config.yaml
model: "image embedding model"
dataset: "drawings of small networks of dots and links"
train_examples: 195000
image_size: 64
crop_scale_min: 0.8
horizontal_flip: true
translate: 0.12
rotation_deg: 5
targets: ["kind"]
num_classes: 9
embedding_dim: 192
arch: "efficientnet"
norm: "batchnorm"
hidden_act: "hardswish"
channel_attention: "eca"
depths: [3, 4, 5, 3]
kernel_size: 3
stem: "deep"
expansion: 3
widths: [40, 64, 120, 208]
am_softmax_margin: 0.1
am_softmax_scale: 30
init: "torch_default"
residual_init: "scaled_by_depth"
optimizer: "muon"
muon_scale: "original"
learning_rate: 0.02
momentum: 0.95
nesterov: true
orthogonalizer: "newton_schulz_5"
adamw_lr_other_params: 0.0025
max_grad_norm: 1.0
max_steps: 7800
batch_size: 64
epochs: 2.6
lr_schedule: "cosine_restarts"
final_lr_fraction: 0.01
warmup_steps: 1560
weight_decay: 0.04
adamw_weight_decay_other_params: 0.01
Rows from block 12 of a small image embedding model, named by matrix and row number. Rows with one number belong to one channel. Each number is 128 + 32 x the weight over its row's rms, rounded and kept within 0 to 255. All counts start at 0. Numbers have three digits each.
After each channel's rows are labels from the 100 images, of 14976, where the channel reaches its highest value: "responds to" is what is common among them; "patch colour" is the nearest of a few named colours to the mean colour under the peak. Only what is clearly more common there than usual is listed. The data: drawings of small networks of dots and links.
# convs0: expand pointwise conv (model.blocks.12.convs.0.weight, 360x120x1x1), inputs 0-119
# convs1: depthwise 3x3 conv, stride 2 (model.blocks.12.convs.1.weight, 360x1x3x3, trained with AdamW), a 3x3 kernel
# convs2: project pointwise conv (model.blocks.12.convs.2.weight, 208x360x1x1, transposed), outputs 0-103

convs0.279:153121136142099109145093153051153090141148093170097104149131083160052172100117120109111086120135104173139133143166175138139097115124112132110146179100149121114243127167153153155140110122150090164127087116070130107103104103101104091189141222129096165152154141122084164139116115099078144090125170079147095138098075134125125141103123099139112111139149161173199168
convs1.279:110158137127164185132165172
convs2.279:171143061127091114165188137095145141146139126164102088128139150136128111142120140104134132075201114118124141142145146149167153116122100087123142099085178087121133114079132163118133133151124166105146182123128095149077140157132056112156112108051122107144137121144094127116088129083196133062162061125174164095105202
responds to: star
patch colour: grey

convs0.290:170127080146150080110095089080167118144152111122057151092156206100162193180104092111161159104142117153192141170126131084196156117177158167105088144138127126076140134106089123142110087058130101147167133074136162110116108137081104116103148147138130189130148187207133131117130127106121124094085132134156039155160171139138152139125145145102109126151125148121150110
convs1.290:135144150141178183140176143
convs2.290:079126103129137122071127098147213113173167110100107082113151150156026130158098076123138114069098170140119145134145083087115142110154123190148137116160152148175079119143108116072119105131120170106128121162108098140115127084088086129111144105096139127082147198120162140156093093118093146144059139151148161134131186
responds to: tree
patch colour: grey

convs0.221:117159125224080146127133092084135136152172118100091152107067126132160070112157097082107102153139136069028163125107178151112168148161099092158096122145166172088141153111155152148123173154097138067129138128102094136137137121177099105112095058127132095122085138141129143102096141179072084155140098151158108139120180084141114149126162111093086076105135096150146094
convs1.221:149111110122081081093080141
convs2.221:094149107142158054102155109142156109153108142096125149055117121140148167116138152127143089163127039150182119122107133097125085159144174135117137081091178112141089093095152145119120120161154161100107108115104152070161160100134119173156165143145199117122140124126142113107110191118091089179135133169115161126073165
responds to: tree; random links
patch colour: grey

convs0.58:170124101135150090170115081141170138134140123131143123141190099099158142146037161119182076112163128100110126137142146083139163146138140144156095081157163135067149089111146080133122195178122147214181122101146124149174096105122138137100132102108189165193083168133076152145104128149132062153147119169105112134118110153128118125100094074134132146105124145185097054
convs1.58:142172123131167168140119188
convs2.58:134100172134108136118156137161169124115107137149201158138144092111130114147089134116144139132118172093136101170101102097160119156132073109146045128143130119141116147144059128175099147126179146163142103058113092099128162126149160141113108150117081137176146111112154080115124180077169127159105126145164194161136084
responds to: tree
patch colour: grey

convs0.145:113140168160137120152099131080137123145134167144090091078176166104149177138142110125157139138076203169128097149149139112162129194150107107089166158145152120143179126139122071103118141119165144113164097083148164137158083086128103081123143108125120111109142094173200103084067120186055108129151114112139168123153111223134153082097102155117155172166162189131119111
convs1.145:101097090102101088094090106
convs2.145:151048163128159128148144098143110094159173157143108120109096079140113106133178111124102164098107123159148137121151188184124136128189103114093124121137155122174127071193112140152088113176176105129148113129125118123091114123169065129085184146115134089185117087173121177084141104134121159090094144164159116194140128
responds to: five dots
patch colour: black

convs0.351:169113142151134111133121090126129175079149111132129134070143115173224151065135103118130151065125131096046103071107132095151127132103132129135122138100173125070175137065144086117157123129105135161110058158137142112150099165116113102122150112124150181087087108119102094134086169165116029108153125103070083138152116132152139144109102139172049099145083131130143119
convs1.351:076105115090102094131084104
convs2.351:150077158134104090069077099117141104219145109139049148146108133140125101086129127095163158140103177163206169132110098106100063084097118167184133151188075073104141127087163169143096100135069112086137165101091110131128176117143117140109101146165105074084137129139141075090102126123133178110130076144148172131091140
responds to: complete
patch colour: grey

convs0.354:141113092142148147150082125093093098113122106110108089126163146138178195090143085138182120143137147108085063058113137143132088075064099142143114147101157110104166118092130074080183095126144131130188118157178126143141153125106136074128081094090042166113139138126124090149104092153159073074158147095158089142075133116138150119099143139120079066120113081165112093
convs1.354:121105115079082081112097104
convs2.354:140166114100169088107117115168125141122138086137099192100166086108096096134125092146148134069139181154172127093062161156136133169164112038174151129141099106111144154080124105116137113125097166099129161122084164123151108097117129132137161098111151119139181110147139098161124182143160105115139101095140177093119211
responds to: five dots
patch colour: black

convs0.352:097141141139091164130074111135097104091112111195136122126096137150085094172080070119123117082137123146119166096080113147113159097157112113128180132149070128145119150140148104150128131136128126105119220105127157121095156117147063121164119145138143153048137121158107112054190052033164161132079094133062102139149146109114135075111137144115133077155113136147164093
convs1.352:151116163158150161111182168
convs2.352:091119140143123096165107172109112106127076114121096125110146121094116148151134141123126178121137130112170112203152128154184202114100154127135151194136137171191110071123150146195088110148115129137130143108129162116116130084182140133117142124092138134063114169116178184125126171106138118154148069086213128152112135
responds to: complete; laid out on a circle; six dots
patch colour: grey

convs0.10:101084157140141104145106117093138051121084118191119099095126122103168130120107125158167147183049160105141125139123096100145146116140139134105125138136170080140056088113122121079125100092143161115129100119171152152147140127091134158136155114112113095182040119147150128128156087127097157089117217122158184105184123143075185083134136050135153132145101128126170061
convs1.10:120078133126173167130176155
convs2.10:121116117146120119151102156142121124151114133120136095109120139069140090113142096094102094138119099073117106101159092146141073075129158133117139100194050111152136085126082153140071155112090176154148116146152169151165103095099092101175096198193154125105192089107119153111142136173146109157094109076165069151118162
responds to: five dots; tree
patch colour: grey

convs0.90:090157051120148162120105120121134187140118146132100142103151127070107120071109118149104114134139175195104127095126105164072195175137089091187052101120079098131068149111124130091140062118126141103109122148164142136147089139136106082106160066178147204105091070081159108135153099152129168094147156108122089142105137139158131107128152183096078121121139107104107104
convs1.90:097107118118084106091066125
convs2.90:107104159123145155102128136122087092166126104121169174117067148100133116062150052175157171123111153122123076128121085164132143097124121132113090150117088075162111124108133097133102182110146119141165126119086111097142198148143167128156119209135126062151142118159178176177118152169133112094140057104098112119110128
responds to: five dots
patch colour: black

convs0.103:117121186116103119168075152123115138155123077070119146115201077126064165127092147142113118165095200130126139117155091183183138176179107164125138183183144087154110088135124137075117108058133124092104092119119137113118141127138117135132094111108116141131105069088157090190115149120119148098152152098141062143133147163148160082164205087157173129153092079128140123
convs1.103:125114083174159106141175161
convs2.103:161111172155147134127193119169092110088095131142096116099078100142093075119137126113146142144124068110076160086119145168065141094078163158102133101125073093137047123110091195141107123134137096084196063129103126138090114132112151136150163082172104153213144111145123130106128127156115138097160117119126121129090142
responds to: star; laid out on a circle
patch colour: grey

convs0.50:087156139178073087125110126153128084163093126107082141121125080141100110140086095154089103088155136138118080082119123091174083143159162143174127145136174163088145173128107179150075147151147114118083102152082074059156177152155134207095145135075103086114150136173123106100144118163071113109102085096103207168093168150134137113069152132109117149134157093120118121
convs1.50:130145116109152180141187167
convs2.50:095095136129073149080143168150158166182087106111131110184159128149136134068147097133152150102113168116128163125105157106132103136093127143136131131066138144154110076086174084069119183160198106110183200137080200057138081114099136093081137135112122168092177139144167138170150108120151114155157129139109158128121121
responds to: loop
patch colour: white

convs0.283:087139159141094152134106137148037164124185172116109098131095096096124174106075114157140121135097208116141136108125150148135186128112177118110116127107083058140160145131151122124084056078199111106061120104108120117085129125089139119139164133117122116183170104145152030093176132134147121147121149093151077130151113146156096175130076142109099162093171139144134152
convs1.283:117086120112091082104074118
convs2.283:178145199118050085067090192180120116128103089112156115149153136168170162077120170119139148143155139164121145131134118121103128160161178151147103130163170092108119138127127074159117160126117131158129154086093119148141158133170135108092126134111097137115157151078138126123125153081117135064155091164164112138123131
responds to: five dots; star
patch colour: pink

convs0.146:104169128187113088191111154156084202140137143094154144150186123070110109105143102158098175173109129214157101108110062097127142143059092142137187128158138103145114110131165086135111151158141121139126141166126117114133083157086107133109071131179140106188154138121117087118134135086061152100129108080098143180170117136189095106152189093156140109118079123128127117
convs1.146:141094157143163142142191163
convs2.146:092162153145211122102107095127126104110138120119117107138109154127113133092096091131146130160116115186156188128139124140230142126075121136160156130120110054105128189166164130117133188106178120116095164154067167120107148112093161113092101091141117136176129154180147121129149107132108153116145145139183104164147120
responds to: star; laid out on a circle; nine dots
patch colour: grey

convs0.201:171136064133170102091135096072145156109214120088130077132166137083121134149078102125154164161114146131145136151134153128223123112129143104120062161166074168106096125099149158122101128161150146203170139138188123099122100113088137083102156109115163167149109165189133072121170127108163111110175095113167087158135156152167134137138164132085120082153114087095116106
convs1.201:116124163147177163144184149
convs2.201:128143173104122066113135161138135134149115071116123118110105150136115142183150130165136101124099109155150139128121069114115119108127161176105106137130074166117091106157108155085151177084180066146073118168141151114155100111131136193116165133143149143081105132124106147151149108142126100128085049198092099111151108
responds to: tree
patch colour: grey

convs0.100:112126116069143077073178144100056163180105123137130093151169124137113132106107107143103168151083137147120139124145121159082124140108136142091164150140109083164143138118145124119135095157158166129137145064106135068173094093051129101215132130094105114116140085114116113139075117100131167060144174069186173117112098109125162078169081096167104091139103120094125065
convs1.100:146104143124172166092168171
convs2.100:151126128109160118091177140176109077161093103113134131097138113111116157152072134100122150129069059109153173157152093145153105122128126130133138102156143090110135147165081143141128142153071133095164086120151058125128163079175126124098165158096141088183110081136167105104108092125170199135139109191150120140095146
responds to: star
patch colour: grey

convs0.310:113105171131088124112171140172157169145159128159127167101127155092129135134119205071117101117096141122158170122127095147088104167215084118094173182156117112184092144155107087129097084089178105166146110154164143090091109112107080143103163133141137149141141083119145075155145081128111194068172142150093094121109130094140195127148192090151170114160126142102164159
convs1.310:139165148097160169073110147
convs2.310:151136116087074075128171164115159122122105074148094153173129076147127148090128109159161186236099141119165143136193077174159143155087051129086148084199043162130168105104064160155127157103116119105120087136112157141168072063127120146128112182143092133198140110139132113100153095152129120163123081079134089132105049
responds to: star
patch colour: grey

convs0.224:162160072109130169122125120180157101115152164090175114161111076081167200104101106158153128074157131189105139164140137144197089163147157108106091105178144180140127174124126110102096145183125122168118113095162123131098095088108166079161142145132110150141156184128097133125151070119187095141139113142150053138119133076115182116155182119106151122175115135100196160
convs1.224:072096144081145157160149126
convs2.224:091054116060143153125138078140123120185145091093106131143063173131116116131186086142115179154162200045120160125096157190143145119106222157133180129161142129121140116111113108106097116101128117143051149152168132140152076106157162089161133084115094084098113127128110112146104179115109077113133093133092139115174108
responds to: tree
patch colour: grey

convs0.209:114124081116150086198135134142170135143159085066156132094158151127168118161109220118125115078071115126187177152134085138059117131144126123092135115104120123154177169098088161156139116128095182140134116167106118067090145093117111127154106109125147112121100086157141103056193131155147175190074111174097151142173096121162122147164112145106153146106119188162100136
convs1.209:089070108095126169151150119
convs2.209:110103088091159087109088170108080113111121118111116096149100113087044156096093132106037078128151132134135130141152095148136119100127191154130059183109110127143100117139116116089105189090139107228137041146117135137149149143120189164116125151096192082093089145100173174160155122085119176105133164118112145120154087
responds to: star
patch colour: grey